From a checkpoint of a small image VQ-VAE: encoder activation relu.
Rows from block 5 of the decoder of a small image VQ-VAE, named by matrix and row number. Rows with one number belong to one channel. Each number is 128 + 24 x the weight over its row's rms, rounded and kept within 0 to 255. All counts start at 0. Numbers have three digits each.
After each channel's rows are labels from the 100 images, of 14976, where the channel reaches its highest value: "top examples" is what is common among them. Only what is clearly more common there than usual is listed. The data: flat shapes of many kinds, plain or patterned, on busy backdrops. In brackets: how many of the 100.
# convs0: first 3x3 conv (decoder.decb.1.1.convs.0.weight, 64x64x3x3, each kernel summed), inputs 0-63
# convs1: second 3x3 conv (decoder.decb.1.1.convs.1.weight, 64x64x3x3, transposed, each kernel summed), outputs 0-63

convs0.27:135089107145180154130152136123124172103107116147126133121146121165112161103154148131158159168129151073128172134126111144133099115133150148155149089102123115130143116086150090097114132145158100
convs1.27:110162148144144077101127125174114120112142143118131115125075129109127165116076123088128130174154118141138078086155129153148112140118118101072118151119137149145103132124175141142133107127135130
top examples: ring (55); largest shape: ring (43); frame (36)

convs0.1:137117094115118094136151112147082126139130154171126167166131102119148116145113158102161119129126165120118203137124140106101141143127109148116120076144142110109187107106107123138121112121092144
convs1.1:107110159129156126116158123100115137143109099141150117104155160099099171124133124118105177118154150190128136080143163112134129142116119129127141165122135074122121142167103131119141176162114102
top examples: blue shape (57); its colour: blue (29)

convs0.29:144117133146151094102127142121165094100159106156108138142082102147132159159148130116097100135175137138164127133157127125155154116118111125110150158127121118114163122076180089173152124122111137
convs1.29:147070134112131094114121103129131087113110180126123127106099131149056110108142142145152136104134114157113122131119147125176107131084132128092105149098098148112117098121144130108128110151158088
top examples: purple shape (52); ring (39); its colour: purple (33)

convs0.9:120120117152128101172179147091137159098172117123126154116122143149050173096140149132178137137135116125139157164092127087096127128134102146137145116122147143133123139109122139110150141128120102
convs1.9:150150140124117169073101091153082105157159123153100164178150129104165153134132107133132102141139139134146126122104081142117119158152119120104173149129179120114146150134143140153150114127113126
top examples: blue shape (65); its colour: blue (34)

convs0.16:105129124096121113182115172125140133128115131085131125141106063127172116150155108124146110107116175107146102132157111111123171118154130185118131140150155112146130155125129127127179095135116143
convs1.16:124105117147125128097123122117162127113111128172137161113126175129135130109088149162111151111093119103119147131122159120149085101142156145139106141180127136193128142127151098084137127107154079
top examples: white shape (74); its colour: white (51); ring (35)

convs0.32:148123114067124134138113127145143122181118097111121118149067119154133139137124061115105118123174123084148127136148109106150139105094138096108170135123115150156133136133122124127156170107150140
convs1.32:134137136135096106131151108103104143091135133149118125147157124132128164138114134159112141115151183168102168095100112132140134118128112154130128127161117138133078108142126134039171129137153107
top examples: red shape (54); ring (46); frame (32); largest shape: ring (26)

convs0.47:118131086132141136160081144135148121131130097136099137091146129126136125121160168142160143102128181115137079158150053117119100141148145163149133112158109169127142112104126103118129135152138103
convs1.47:109093163146117135157164129135134114145086116132123117114163151168116147116123180104161163113116136126150093143166145131162136142113135176105133125140103109127089173109117127157124098081144157
top examples: brown shape (45)

convs0.58:085145111149108125133108143085150102065121121121149100111134095118151103165130165105148113139180144092145104139119143114169160097133135135127134132120162125120115150091152111176129146104153148
convs1.58:140059103126085134157110132120171124140152157136131113099111129168130110128116135097114146126066104100140130136133133133132105115136158091159121127123086133134159180124149080092132124126119151
top examples: pink shape (94); its colour: pink (49)

convs0.53:124150067185137129111150138098056135119111112163129129119143076136127110147115099133132129160119129075111128163140129112142116118148107145103132142119124113130135169150135094122129093176126129
convs1.53:130093117161129113130115140130118154126116122117095089175111169155110105144169161146122097107109100102113148108145109149098116118109167125138120140178178098182154156159127146139117111115139117
top examples: yellow shape (53); white shape (48); ring (40); its colour: yellow (28)

convs0.28:132121114118129109144154085143111142159158137150103163136113142134191071188145134128153137124132139142121111081123127111094167156144142128110139137127130163116153142080134080108111117121138102
convs1.28:139131121110157111093117137155158106122091089152088131112155154126177101147104133154170068132150146123164104164121105139114149155131126130159135105165120128130086152148158156133156139137130116
top examples: teal shape (52); ring (36); its colour: teal (36)

convs0.55:105111096149141111109130113115152180113156141092151134142115118161117123118146138100135121114108118079101175119127100136162140106159129186079132153133141134161140095075134109139114149097139138
convs1.55:143149161116165117110120113121132134130121102150105168152166116119116072148154116114140131099129118112143091145132166077158153149103149157128156112099104119100141132152108114158147091141070149
top examples: purple shape (47); yellow shape (45); frame (39); ring (37)

convs0.56:153165110118209119109086117149127152180133150176145094138160138118119113157116116142145096157162123118128105135130093107125106106146125117151123126155110159148100101127117104129137135108111090
convs1.56:132156149125108113162157123116088147109123147117115084159106098145092142087131096105085100126106105121156135127137105145113143135118105089093131144147101073119122091094143126126112152127073120
top examples: ring (60); green shape (60); largest shape: ring (37); its colour: green (36)

convs0.38:125162182153123154123136154139130174131140094163118081117118109119114128135145129102148129118109094133146127136142162097097158103101077108157163076119124133131134128173158099130141152104152126
convs1.38:129088131108132098131122082122137124133127079165088126106160124104149142130098134151145109126115177175136150127070137144123134172129152154154110177122131116106089169115130147106124141129133109
top examples: yellow shape (81); its colour: yellow (58)

convs0.26:084128102098157134181153124127113096115126160154101115156145122116135163168134093178097139127106118124131120152123143066131165119104112177150129084114128131114127111126150153093131117135108136
convs1.26:145148090083126107161130162120113145131140140116121080133132137114133151142094135107109136148105162158098124117137093160077119134094151124120124142170100109133127119122121108122124173127091202
top examples: ring (57); count: five (41); frame (40); largest shape: ring (27)

convs0.5:146130117117116142131125132118104127156146130121173134121115112152120171161176141173157095147114106134077106152124116123139108089098134124091128172109101108130101087123183103136135172112140114
convs1.5:116124133113141139133141172089130148137117110139156155149106109113161109180117108110124149155137135096138115135110150135114157164143184126108196151100154187150112094151103131124138147118133123
top examples: purple shape (45); ring (36); its colour: purple (31)

convs0.34:136131133080124120137154075127154113171146155101144106129118161160134095141109097099113102118136147116111115136113096159134198123117147146104157129179135139128147138099131080135134134107110162
convs1.34:096147141152131105068157139147120114125130112147156153125131137114150134132105187139093139146120127153164155115144115137121119125087119152114151143168155136197121109128122087119135067122147128
top examples: green shape (52); its colour: green (32)

convs0.62:141112134124150104094133119136141167128135152138111112080144165106143118154122109130110153145165140112155133172128106122190153168166156167142123106108120089113125101109139116117131060125117132
convs1.62:140133138149138143164119138135107102149163144091146135176098110132101091156154087148107087102131089171145118121089127133108128108104094111131155067134164134102140133108167121139131129140148131
top examples: teal shape (51); its colour: teal (35); largest shape: ring (31); its colour: green (31)

convs0.21:074105111134142106149159163139127072095124122154106123142151113115104133128150168130111156147120174116195162140109147109108107138163152131136099129159123118110140166113098122121156120102125145
convs1.21:164131112171125148155161135136130107143096124156175128092158128097164138107100158147136142125135156126139097135126099139130085126103095151161122151099127136163148103120154150107095133187161139
top examples: white shape (96); its colour: white (47)

convs0.23:169111143121103132137143124119179190142118127145137158143138103108134127143098110142108095128090085112183105130118138135106120150143145098098117135087130151091068097133136135144123155143152124
convs1.23:122156110164135145144108140176143135166148113128132118137105123132188103161119147134172130113138143127130116124133099100158109109186121118191151118135095162118152118120104140166136120076139131
top examples: black shape (60); its colour: black (40); ring (35)

convs0.19:095097159106110151128091191140105095125161141134117101132109135140089126126122124112152136123117146104108158095142115104144148106136109126136133120178109203167117113141117160129136109117149090
convs1.19:115148132126112080126137133159103122095055156120144120128100123120136117126099147132116103173148107139152134134162117145110174122127112170154132128146115150085114127160146098131110093143112068
top examples: blue shape (69); its colour: blue (56); ring (39); largest shape: ring (32)

convs0.40:127106132113126115090121144134133148156141156066155098123175138138097115177144163151141136134165068141151078141117117123109158127104142140111092113101138145142125135122124121159129136143167088
convs1.40:142129097134106148158130080115118115139161154113122120168112115159128110143187085146114111113162150101123167134108135122140128117170087116136144119110182190127102149108111123147132113133103112
top examples: ring (52); largest shape: ring (39)

convs0.4:133164084120146122120090104142067094154120096158149094135133112169106106181179141110130110140132127107128163132135120128119113121130144152124156124139081115123123154152166114132139115093117089
convs1.4:096108146118111136104129188104133099091125141120119121089148144090103106112147149127098131159092146136131118137128121155111135168099151141133137139078146081077132160104131104144094117132162098
top examples: white shape (61); ring (48); its colour: white (34); largest shape: ring (29)

convs0.10:147093143121134118109147117103127176137120130149116131111129126130141073124164151168158121094041140129159107124107135146122154126115142130133111173169113153124141158110114115108148123095094155
convs1.10:111173123110138133128116120161171114108142126073183152134160165131153145109108117140114129129106126145163113159110129100139130143143155159117119117164165125162144114163109137190164121152135148
top examples: white shape (72); its colour: white (55)

convs0.63:158120145159077114150132141117101169133136149121133113133119114115148148143151099125152142142128121092156140118139151131134100119167122195127139121102091105150162095143094111084126079170133155
convs1.63:126131141115166112123103135164126103132142107130125139129088140103140087121143151114130058088129140125132122162126144190109144079108134120140104122119123122084110139107153126122178178101152143
top examples: white shape (45); ring (37)

convs0.15:091131114147133100138147145135083131121136109120112165099101096142168097162156132114105103106116127080081137153154127114090134127119115147110111116113162119176107141167111185142120117160125136
convs1.15:120114136103132162103158139154084121118103102095116173115181106151112157146137133143106155159142113108145151120103114123119125154154129147166151102149090083098179144123122124118167125151146156
top examples: blue shape (58); its colour: blue (34); its colour: teal (27)

convs0.37:133076123135124135111068146136133104142144123118118104114142085142109121113169180151157174146167140115114145114121073108139116138146098103139138113111097123123126071129151148142108117125107090
convs1.37:082159135104151131134124164134128149110115148120161138173139160104106149124104125100136152143107130175116090123153117122098097101136125112126091079190126132151085126118128117151086119156137113
top examples: red shape (76); ring (62); its colour: red (50); largest shape: ring (43)

convs0.33:137105159100120160137122127118139140147140110126149156135074124108166139146100152120107124134073107117170153118167086143132145117140110158114136170132120150056109119138171098113129160118130135
convs1.33:131144090161142151136131152163092148153092115139133106109115141117143108141088143157176142134092136100072102097103140067108126135127145153148143132141124138127106132185097126136157140126146106
top examples: purple shape (53); its colour: purple (35); ring (34); frame (33)

convs0.39:118149137104095103151144143127114153110147127112086146145117096104133152140110132106123138101155123097102099150112110117143121097108116191115153145117126102110123187109124159197163127141102152
convs1.39:133116110167081158126111124109122100124162139197111142103106107150129139116136118096138115132106113098147146095106148131166123072085121114093148122085125134124173092116135105135118159117130137
top examples: pink shape (80); its colour: pink (44); ring (32)

convs0.14:083082168157103124106116139136133094158117128137117107117097145096111124170121113140121156139125125098160123186189127127162087128124140160160157116142102140135146120114119098116124144104132169
convs1.14:153156122144169127139122135123113164110121124142129078128129145156068170129130122119112104119150107101170125147134126107108110088150111143062114155149141071135150140135138133117134084108158136
top examples: ring (42); largest shape: ring (28); its colour: green (27)

convs0.48:155117115099148097153109104117174100118135140145125154160123101143099160159142095117156157155123157136179158116151101146122145116114150160165141126146098129128097127107140085142132083118081116
convs1.48:141146123129104118160111138091119122124133116086124128155131161083131160111151134145148074118178111091134147156147112108145144142147132130138113157131066133129150129111101117142152195091116109
top examples: ring (56); purple shape (49); frame (34); largest shape: ring (31)

convs0.51:105123089134129124085116107141122125127154149137148127146138131164113108137171123103124128167156145039125136125119096123155157142182133142121153121101103105176119122111142136098105111117163107
convs1.51:136109176101167139122143111117134125102118139101043110124112119136097118136118138126124164130147085099092126079138131146155116159131135112121115128102113139101111138082127167156116101118087138
top examples: ring (52); frame (40); largest shape: ring (32)

convs0.18:128162140143135099093155140140156163128134118126114096107133130111102111103160180103100116121149128146106123134157133204157120158124153139109108115119130103126112135095114182141126071155134143
convs1.18:131138144135160123125073146163102123140128152121140170119139138152155135127085084127132141111107139157138139119097100133098109110155131113142158162094165176100131081154128132100139187145142129
top examples: its colour: orange (25)

convs0.0:130122124106156127119141110136119176173148127116128097145170131132093166128100120128106093118155124122126107155107120128123153157140160159135156114119076144151062109092117091085139137123126091
convs1.0:167123119132102123149118136094157062150151108131144149097104133130131076129114102117156122079115101080162098121143134128144126078134127106114146100117125125116130078141135167175128132133127131
top examples: purple shape (99); its colour: purple (55)

convs0.45:216108160124141104101101166135153165128071107116118107127144108133126101183130103125120119128144168100148134146138130116136093119123134138141146135131124138104153136124182114141152130127155100
convs1.45:121128149148122106126128093103145110123150131104095125126117098180114138131116113134121111115139093112142167144153179117109138098167137178112113082121119138134103157100102159099080145144156082
top examples: black shape (47); ring (44); largest shape: ring (31); its colour: black (30)

convs0.57:121069112125102090147124101133085124145141121121143148140140104139110115144162131155152116137159134072129163108123131061118125108166134153122089146109135164129121097129108121095078108145126123
convs1.57:132135150110156127112130165143112135150141154113135144096165088154115148105149111109156141152121151103090156133118099135151141164113143093104212102089129154133143109126100140149117109128100100
top examples: ring (48); purple shape (47); largest shape: ring (31)

convs0.17:129115116090120132084145146120184149179136134099063084138104123138129134118160098142113110112091084113150090115105120150141134140128108152131111169185121124126121147113133135143112130129157120
convs1.17:104129097150109174150137121121158108153144119161119172145123116067158127146136134131139122141118127117148081083177151146144121097117083178144101100123078123135117115117126143167129132132131129
top examples: purple shape (86); its colour: purple (69)

convs0.11:113137127087137126195154154136145143118129119151119131106102088098148113095096165131104140137138133158146118125109135100113177146084120081141126163122139110121109139156141108163153095131117177
convs1.11:124142147129128135109159155134111152146128163132143081141073120139168136114094147123140130096128162102094109132139077111095107107143174144156163139141136157098157127158144144134117165120179130
top examples: white shape (65); ring (50); its colour: white (45); largest shape: ring (26)

convs0.30:123123123134138151101120145157122115164110141134126140142152129161120106127152117096082139125131079127116184103130158155151134125097117096040111132123107119112120106113193135144126116126101122
convs1.30:138126133109106123105118128165189157145113109146163152105138129119089149071138155134123130126135136124087128156120136102173111132103137129131123084123144120120120147102167143142120072140190146
top examples: white shape (45); its colour: white (26)

convs0.13:146140149153140147082096104159093168099129108119150139094148150118106120135163149108142113148130134120123142105124079154182096124146118152153129128146125135129122063128176100101126101147124104
convs1.13:111120071093092119162116124087132143139153168137089130138096108133152143109100144133177134136135108137152116100133128118137162108124116117173137158118115140137154171079140117127094119087165129
top examples: ring (49); frame (40); largest shape: ring (34)

convs0.52:147124085101174173131100132135094124183122166158130141122106176145144107164087094140086137129144157094136127124117125106136166149109124100126105153124087097134113123130154147122122136148111146
convs1.52:122160124131103154139092168139130149118128152106172118139140085121096146129154112115115107107151147101144138169137119098078155150142137156129118147119153101111137078101104107143117149107070089
top examples: ring (54); green shape (52); frame (42); its colour: green (32)

convs0.44:131184128155116099142155176150129153117149102093125131106152134129121109138152105081123134107158109098132121099151180104081143101147116132139135108134079149095113145144102107099143147153112142
convs1.44:146067074132159163113133142110094121110114154126092162121146142088159115125124166101149135147109094105095172125102135166146138149113142134140106135112106103108102115157156148096139125128127150
top examples: drop shadow (65); white shape (64); its colour: white (49)